Rows from block 3 of the decoder of a small model that predicts height in the pile at each pixel, named by matrix and row number. Rows with one number belong to one channel. Each number is 128 + 24 x the weight over its row's rms, rounded and kept within 0 to 255. All counts start at 0. Numbers have three digits each.
After each channel's rows are labels from the 100 images, of 14976, where the channel reaches its highest value: "responds to" is what is common among them. Only what is clearly more common there than usual is listed. The data: dead-leaves pictures: piles of overlapping shapes.
# convs0: first 3x3 conv (decoder.decb.0.1.convs.0.weight, 128x128x3x3, standardized in use, each kernel summed), inputs 64-127
# convs1: second 3x3 conv (decoder.decb.0.1.convs.1.weight, 128x128x3x3, standardized in use, transposed, each kernel summed), outputs 64-127

convs0.111:112127113140104126128117135109172144148160132107116098119139117149117132120117116148133123121149110127123095145125097113156123118132132134111078179121172120135088121097116118128135112136136147
convs1.111:120124130138120158124132119137112112110114140119119145168121142095130127130136135120133120144132126140127120121142129131126114130142128125173119066132099148121130109141137135181135109155143122
responds to: grey

convs0.81:129138120135128128000135127136126106137152119130158126135157128122133129122119119127168128140136131144137143126120137133123127129124121128137150129130117126134113125128129080224135135136123132
convs1.81:124128122130131143255134130134140133126103131125110125137125133128129137128147128124089130120129128095124124122130129123131136110135127119043130125125126127108126133140119183038126122126127133
responds to: textured; large pieces; grey

convs0.51:121131125127136101142137137126125124144116130128130131147119146126134133127177143145114137126120141118127125131131122123124128131138167134124126129121123131131124113118113121179127115133113092
convs1.51:146108128134133127126125133132110108141118107123126136087127116126137139119100127126127149145141123110131123128114143132125120110133133116125129122128130132127137127130134125043124125134129140
responds to: small pieces

convs0.5:159132138147119135120121128133013122145119128134137135167115131114126137111138120115138158115132119142135094126122111142147130148115125122125144111120129134154137130116139136110123110139093114
convs1.5:110125119108152107122133117111255126119103088121132136095126121132180110140127122127118142160107128123113133148129103124118142144129126163126140166127125124090125139148110128143122122115128172
responds to: large pieces

convs0.57:127136115113117100144169123123092114128169123177119077129127110122131121177094106149110154135111111144140108082129141140112154127125122094141151126122096115127119122114126128143088130070128174
convs1.57:137127130141097163144125139139136122106090098126138159097117139105134138090144128111149123116145157104114113171135100126139126105128120176115118111093151141127110124144126150132139114171137131
responds to: small pieces

convs0.107:106113124155125106139126145128114128153139119134141133104139255104158129151112140120142131103123163131126120118135076113113114132136151126087130104123144149143215136113143137122142095133127122
convs1.107:155146142149133101102129130143119131110123156135146147121130000122119119123102127139126108117158142120131121146111154108130113162106131142120122149114129119132087137142137109107122126145129141
responds to: large pieces; shaded

convs0.100:123130114152124162129136125111127114132123109125151177101113137111242143122135143094121119138128142099130158117161130168119170122132136114131093132126112115128138137172137144135128136125175087
convs1.100:117120151117125135122127130143137131133135234131130088124134128126036110131130138124140188126123137134124126123116138117135080135134122130126123126127133148134133132078133149137125137131096140
responds to: shaded; small pieces

convs0.113:155130138155127152138143141120103144151126121202118114143149141161105121155102111174157139145103100127129121044147135184108128147124125096116126182132110134127104124160170130120134139102112152
convs1.113:139157116100151181133119140132113119101120125101146139094100130109159123087098149131091115117095144091135113161137127114126114135121156135128114098119149114110128141037127134101113099134154123
responds to: small pieces

convs0.65:133121117129131132132179135116160135135125137161139106081122126123140149130122129120126127159135139140154186160148110146141129160138138125130127131121125124017122140128139131119128125133140083
convs1.65:135122123147136134121125138126119137087123057126124144173122168126125131138090127142122109106110127138123125129124126122127130117120127123133134117125128123255126125124125111126126105136135226
responds to: mixed sizes

convs0.27:166133113126112163123134136145112102097125052124118152110119131107122159126158109130119134129184129149124157103124105115151128132140136113116131134123124146117121133110149144114152132128137129
convs1.27:108144144103136110122110103134130110181128188120158131136133121138113074109096140088126108121064144107134139131080138148134159154115130156160144136133148106147073134145131128146100117135139128
responds to: shaded; large pieces

convs0.88:137139132125130112144133120125134126144127139127127139070132131138126130101133128120139133165129118136127125141084129131134128134126153131130144115120133097130129123117133116151129138113115141
convs1.88:130126122123121136136132132132135120126117132128129123165122142125130126130124131141107123128153131126128123121146128132126125131140116116131121128093130151129132123141131148113123102132133118
responds to: grey

convs0.71:133110098125127070151120137162137130117115131129118124142130109133141117158117166098105158122140077157140124121156122138082136106140102091137151143126135118157217196133128128111116136146118110
convs1.71:135115141153127201130135135127116119120147116123136126122137151133138135140127113127119107110132131127128116153100146113128136120119137124129114115136097122124145115124103115106133139133136147
responds to: large pieces

convs0.99:142110119167132133145148141134136115143130118159133132138096132117173141154145147175134119139126114123125107104143124113107149147140169135105195171137108123124168164114137138157155130107096139
convs1.99:142125162054115088118127169157121110116116137126152104122142134107122114140139148123106118103114158129113104106116142132134104133146161127138107093083133105116120103130187127117106147148178131
responds to: large pieces

convs0.118:173144118135120084146110160123126126141096104143109181140083130106113163126132117128105132148118093122142104130123127173107156123104094119129103133169142138137122153135113147142119124091127123
convs1.118:106131101149133155117125139129115131148127195133128109075128137126149122169137125154111107123125140127139113104131135103121156124130132127125131116140111116134132130110119124116155119121123138
responds to: small pieces; ring

convs0.13:134140129131118128137114156126127140217136133135131132125135133120181125130134152122126031134136122111255106126117128148119123120108095115116129130132129131139133141137124157120129121139118129
convs1.13:134114122146112129124141118133126110061133111126118155147130125127126141125121089123141232127120130129000134128125129117122125123140125123117134135135131121131103115131131109125125131130130115
responds to: shaded

convs0.122:126108120140143099137143128156124137146125149147127131104134141130139109142115115103074115126113119080140112143135103139105067099122133123163130098116125093132175112173139130126138142140130104
convs1.122:094130122128141119128121133117139139029175073132136129125112153132126136131159154152145135121116131195146127112128116120131153147119129135118124129127144116133090148104134110112119137131131065
responds to: grey

convs0.92:113121131139124150128121119120126132101126113123103111176171149062170140188151115139134161107146116141121149110153152128082127123135097105128114119134123158119144130148134106129130098118098123
convs1.92:103124133125154106112122129139143134127141157117116167124132098122083100126138129098158133120176140128093095146115098129128122133115145139118137141130151130130119168113120121094110189153126146
responds to: shaded; small pieces

convs0.90:123111122122118068135132114123147116136134135152150141175112123130121116127111129154067135120121129138120130140138119069132126139133132092121124130124122130132128129130125133127128125128153143
convs1.90:136115127130128166129131124127118138107124000117120106069131128134120123100140128112191121135135126138129127126128135160123121135133129148128132124129126121128130128146144112135120127131119131
responds to: grey

convs0.82:149123146153158141139122132097088118122134129118154146176120150157172144137132119144150130097119115107125143142190138163086101153137103077175126104135096154110132128147075141129126149133092164
convs1.82:151140118138130110129131128178130127153128165132109132087146103127125121137120117116079138143164142127163111157087161123138241114086175156122117150142147090134123124117160123145121173124166120
responds to: shaded; small pieces; ring

convs0.53:159146117110137098134142135121132111000116113133126120105106125143106154124117100162125153141123114137199131140130148190126139161179131115154174135140081140133126129129111111127131129103133140
convs1.53:045115143154092115140146149142120133220110116141133138144145139106154106131158137130135107119123155124114120133113123099140113104095128114146105123140140136136126122139133106086147145169127123
responds to: shaded; small pieces

convs0.68:154135125141106148130108114117129134113130124153118119152136130137120129116080126129139132166123123126122123131148152155118082112130105091129224152124136117135126133126121131120130158140139152
convs1.68:100119115127149120119134122128136145137079153134126152117113115122166113166255128124141106067139127102138120123127113115141111135151143134136071118119112137121129129142128144116157089129116117
responds to: small pieces; ring

convs0.74:135128132126118136138119125142112135140136131149119116144124137134124133116115114136134110139121139131131123133099123122129112136125128132144129136122109109135111130122128117130126233122189130
convs1.74:127142124117123107135136129123133125169138079124118108110126108121140148124142131134135128132135129116138123121133135155115101120128128127126124120129134129131141127134121143110131000121105138
responds to: large pieces; textured

convs0.85:115132116118147106130129085128124138106121134000130144099128126135187108122138121120132143134133126125149122112128127131128134131134130118141131124129119130128144140117109173133125141127133183
convs1.85:162127130127105130131127161129129123134144118234136119139130128121089157128123130130134102127133129136124131127128126125131155130122129136127135124129129146131129123170147078119125153132126102
responds to: grey; large pieces

convs0.69:133093119118072135127124125125133128132127103110144132113153123147140130136123134110110151131128127131132136122118132133132130120121133120111136132136133137123126141127123132126131141146135147
convs1.69:131153125143167131129126115123128121128116252137121126142113126119131120125142125138132127134121127129133132115121125121125127133139135127141123135125130131146140121124123125125127120121120123
responds to: large pieces; grey

convs0.87:164134131121120122157093131125096114131119128141132138165138115158125160133123106154141149134137115115140145134134170137074149117127140110136161126152106140119128148125127141153126155113128153
convs1.87:095117121145118118200140134134123083154085138126155112125133154133145100127138149132133090170113140140132110133108134100156082124161127164125110162112139149135114110143119159148131119168097110
responds to: small pieces; grey

convs0.121:137117122120122128126165207105118087129129128000129118088129137118127122128115122123131089125127110054119145116130124121129131125157108127133140129132131085133129126140123126121188126132133128
convs1.121:071134124151103153132126038134133145135133127227134144160127111128150142158147124126126151128131132210128119130125130132125098120125149124132127120124117169126148124124130120142093127127134138
responds to: large pieces

convs0.110:137137088149111170148123123125129102138106111117124141131103127073121159140126185145151123118099128123122134105179108171084009131142106124169125122127135136124107138150127121165122124127153102
convs1.110:131123142119141128135130138120103134121135118136137124108143144123129158129142132081136125142133155127128114136108138124135255190105146139141116103121133088119128136138138118123141131140103140
responds to: small pieces

convs0.41:095137113122147113167202195122116139115111143144132121152160132130099103132120112153092123138139161102119125121118113101111123104071127116121134131143142121131155111162138138161122157162099144
convs1.41:110141122111140156097115102133131158153136133103121139127120112125205139123140118125128138111144116124108131142117154152118117107136099105137143112127117135159144126126127077090140084111156132
responds to: large pieces

convs0.26:144123122113117129132138138125123155145129105132144131134135133131043125109109161137160165150129130138123126065163131107142135130160123138125139134129126125162233127130128116130112127127139144
convs1.26:105124124125138141126136128129125142135124143129116122127128124133160119153139123126123126105130130123130123157113132138129127135139137118143128139129135127090064128144127129123128132145107096
responds to: large pieces

convs0.8:111137121141125143146126134123144112133118131154149151099117105146128119152120119134115120130110112173119126138121109131107136171163163103147105130118126133124152108142125143144101118109125109
convs1.8:163098122133111121130122150119114134134169128141069089136127136132141097125189124119116145147142135144136123154101185121126129053134133120116138127115138093123128144138149086113161121116129138
responds to: shaded; grey

convs0.52:132124138133131135123125145114114124125111071129127146101101148030151151124138099111131121139105150112142138114168142166124140148136136127190114121133136126127145117152140136112135122116169157
convs1.52:140110134122107107127120100143095111199193123145142130161150099152122070123106111131097130125128135139122125086059143138111116114119120125139139148128131124121115125109123116161146144132131148
responds to: shaded; small pieces; pastel

convs0.126:174135101150128092120104141106124135167106132149125141147072122128116129134117116152111112138126100134139163099155121212091142134101104125152109158149108120114123161184148127111125119096114096
convs1.126:146114126155137124119138143116122148114087145120153093085134103118122130120185107123151164120141144131142097121106150165117164146151123120125120089101114133168119093076100141113125149126137130
responds to: small pieces

convs0.102:143136118135115114116125089126133115137125128129120113114122143111115145132211154146128186178087124136152126115166078166100171135115086122154134126130112144121157120142134118123121137130116122
convs1.102:108134124163112105160138123123138111136172132112142131141118131117124126134119134143120052080167160116096106135102202129126117143110147125128120128131120109120115136138117125156136155128126101
responds to: small pieces

convs0.125:114123140138138140140167143118132122146122089154127142110117131118130129127123123143143145126093138123138155109155090129132129145125145108117115149132133127133141152134165124146134124122118174
convs1.125:114117123122130095133131131126145091142160144122126131133131112128123147145127121116135092137128132118140128129127141159110133077081140137096153129128136128129135131132149127140112131139138135
responds to: large pieces; shaded